python train.py --dataset="notes from a synthesiser with random patches" --hop_length=160 --input="log_mel" --inner_norm=false --width=192 --residual_init="none" --learning_rate=0.015
Rows from block 5 of a small audio embedding model, named by matrix and row number. Rows with one number belong to one neuron. Each number is 500 + 50 x the weight over its row's rms, rounded and kept within 0 to 999. All counts start at 0. Numbers have three digits each.
After each neuron's rows are labels from the 100 clips, of 14848, where the neuron reaches its highest value: "responds to" is what is common among them. Only what is clearly more common there than usual is listed. The data: notes from a synthesiser with random patches.
# fc1: second MLP up (model.blocks.5.mlp.fc1.weight, 384x192), inputs 96-143
# fc2: second MLP down (model.blocks.5.mlp.fc2.weight, 192x384, transposed), outputs 96-143

fc1.354:516533500432499605500421332497500410500432496499495415492228500467527491475549509541500547505627577459514507507500453500500493500500461517483468
fc2.354:498476500492500489500500495526500500500223500494519500500500500514499494304500500500500500496429506483500508500500500500500500500500500500500508
responds to: noise

fc1.344:500504500483455509500500434495499498500493491527476500500519500463528551471472533557500493504586615507499404502500498500500561500500498516369504
fc2.344:535499500495500583500500495499500462500539500500505500500528500489499502448499500499500500506517501499500491500513500500500500500500500500500493
responds to: low-pass; noise; text has "register"

fc1.63:510498500510482515500526492483518496500441508502441503500662500401533460517670502394500499486500465518500535560500497500500501500484484559587390
fc2.63:424501500515493500500500514500500496500500500496563500500600500504543618469500500500500500561516501695487506500513544500500500500500500500500500
responds to: pitch class: C; bass register

fc1.7:511509500499587500500503617500500500500505490500475499500448500483499521573494500514500499510616509500500531500500487500500503500500496504500513
fc2.7:499500500720500500500500772500500500500500500500501500500504500470491561584500500500500500512529499500500507500188500500500500500500500500500500
responds to: bass register; low-pass

fc1.81:500486500499510592500499691512500599500496497497500510500500500507512491489500500397500500558508674501500514567500509500500500500483502500500476
fc2.81:501500500499500500500500500500500456500414500500508500500500500549501507500500500500500500502496499365500501500507500500500500500500500500500493
responds to: pitch class: B

fc1.31:488500500493397510500389554506500562500500512493474502500512500461353572400516615524500500497556503547500352421500497500537500500500490500353390
fc2.31:496513500500500500500500509500500569500615500500510500500532500518500501404480500499500500502468500613500447500509499500500500500500500500500500
responds to: inharmonic FM

fc1.82:500500500500620209500500521515500565500618527505521500500486500654675501499513509495500500511500500592464570492500500500500500500565413500491469
fc2.82:504500500510500500500500162500500477500507500500499500500477500476502493547500500500500500496501491500500501500502500500500500500500500500500560
responds to: text has "register"; low-pass; noise

fc1.216:482500500504359433500500499500500510500547497360499400500495500588558458501499500501500500503501467555528448500500497500500500500500501572500494
fc2.216:511500500491500500500500507500500501500576500500507500500502500601499505505500500500500500500499500519500377500513501500500500500500500500500498
responds to: low-pass; bass register; noise

fc1.287:569541500500498508538426491452500502500388502502501437500499500454551498614494500500500477509501371488500443474500556500500500500500522587519501
fc2.287:512499500474500500500500500500500507500500500500481500500500500501515502500500500500500500345509493500500500500501500500500500500500500500500472
responds to: pitch class: F

fc1.359:422471500516422465500516574496511431500506502572439409500564500485525459500446500549500495610539503499499577496500530500500500500500547445551488
fc2.359:500500500325500500500500530500500460500501500500537500500482500466537436517500500500500500581500501489500496500504502500500500500500500500500568
responds to: low-pass; noise

fc1.330:442534500504496423500499325499500490500505502436507456500501500529618512534549500500500524462545412458500467500500500500500584500500504453500580
fc2.330:500418500501500400500500500439500418500497500500481500500518500526536502352500500449500500498378500500500547500499494500500500500500500500500504
responds to: bass register; ring modulation

fc1.102:456499500460508486500499503500505484500351444324460579500503500492567528418505500687500517504496466590500532500500478500500515500371509500483527
fc2.102:500500500510510499500500492500500509500501500500541501500505500351556522507500500527500500550414472521500424500513499500500500500500500500500465
responds to: noise

fc1.202:473501500512529420500447483644484509500508534444502500500512500480500451506500406521500483511501475504500523502500401500505500500526576648527391
fc2.202:501500500500500500500500518500500539500466500500515500500500500395408499559500500500500500472544601384501474500502500500500500500523500500500499
responds to: ring modulation

fc1.245:493539500513505514515509631502480500500560500497467397500499500532500439510427500498500501474525538406492540511500571500548610500500479500508497
fc2.245:512518500496500500500500509500500534500512500500295500500477500400586379418500500507500500500562497496500500500500500500500500500500500500500402
responds to: low-pass; noise

fc1.233:647500500513636504500501528465373501500504594503505500500432500498504501501500481500500466452500707441499508269500500500500470500500515517493502
fc2.233:500500500500518501500500395600500500500500500499482500500498500499500499503500500363500500489512512405500501500484499500500500500500500500500502
responds to: text has "register"; low-pass; noise

fc1.291:505499500552495500500500605498500491500500495500529549500511500602508547497515500349500500506595432503508499563500372500555500500483579664540478
fc2.291:505500500504500503500500497500500517500525500500606500500499500498493528521500500500500500580478490432500501500543500500500500500500500500500514
responds to: noise; low-pass

fc1.139:501500500710573499500492661486500493500440505504481487500520500526475554458501500488500490517608581501480688500500500500498495500500574500502493
fc2.139:501468500704500500500500608500500486500643500491384500500498500501497617431500500501500500505433535485500494500404449500500500500500500500500502
responds to: hard sync

fc1.345:470463500517493455500500516509500504500487489500502406500369500516443654500661500489500500450518498497521504502500501500530496500499484500502457
fc2.345:476500500500500500500500552498500377500370500500476500500354500593499621607500500404500500422435508502500519500512500500500500500500500500500521
responds to: pitch class: G; ring modulation

fc1.38:500539500503590479500470455500500532500506536506499368500501500540500508498557481514500550485501334401503501391500500500500521500508501504556694
fc2.38:499496500564471500500500453500500478500496500500493500500498500600500500606500500500500500501535602500500339500474533500500500500500500500500574
responds to: pitch class: A

fc1.223:428485500400552501500513494511500497500443384500488534498505500388512468613686500478500495522501452554500578500500462500497506500491540443346504
fc2.223:522432500499500502500500456500500432500574500500543500500504500504451552496500500500500500552503437500500474544491500500500500500500500500500508
responds to: noise; drive

fc1.222:497517500593608514500544503348565519500495481500478528500386500539536514500387500437500500518489643500495499499500491500498500500459492500487387
fc2.222:505502500425504500500500505500500430500516500500649500500454500537543502501500500499500500505281539497500518500499449500500500500500500500500444
responds to: noise; low-pass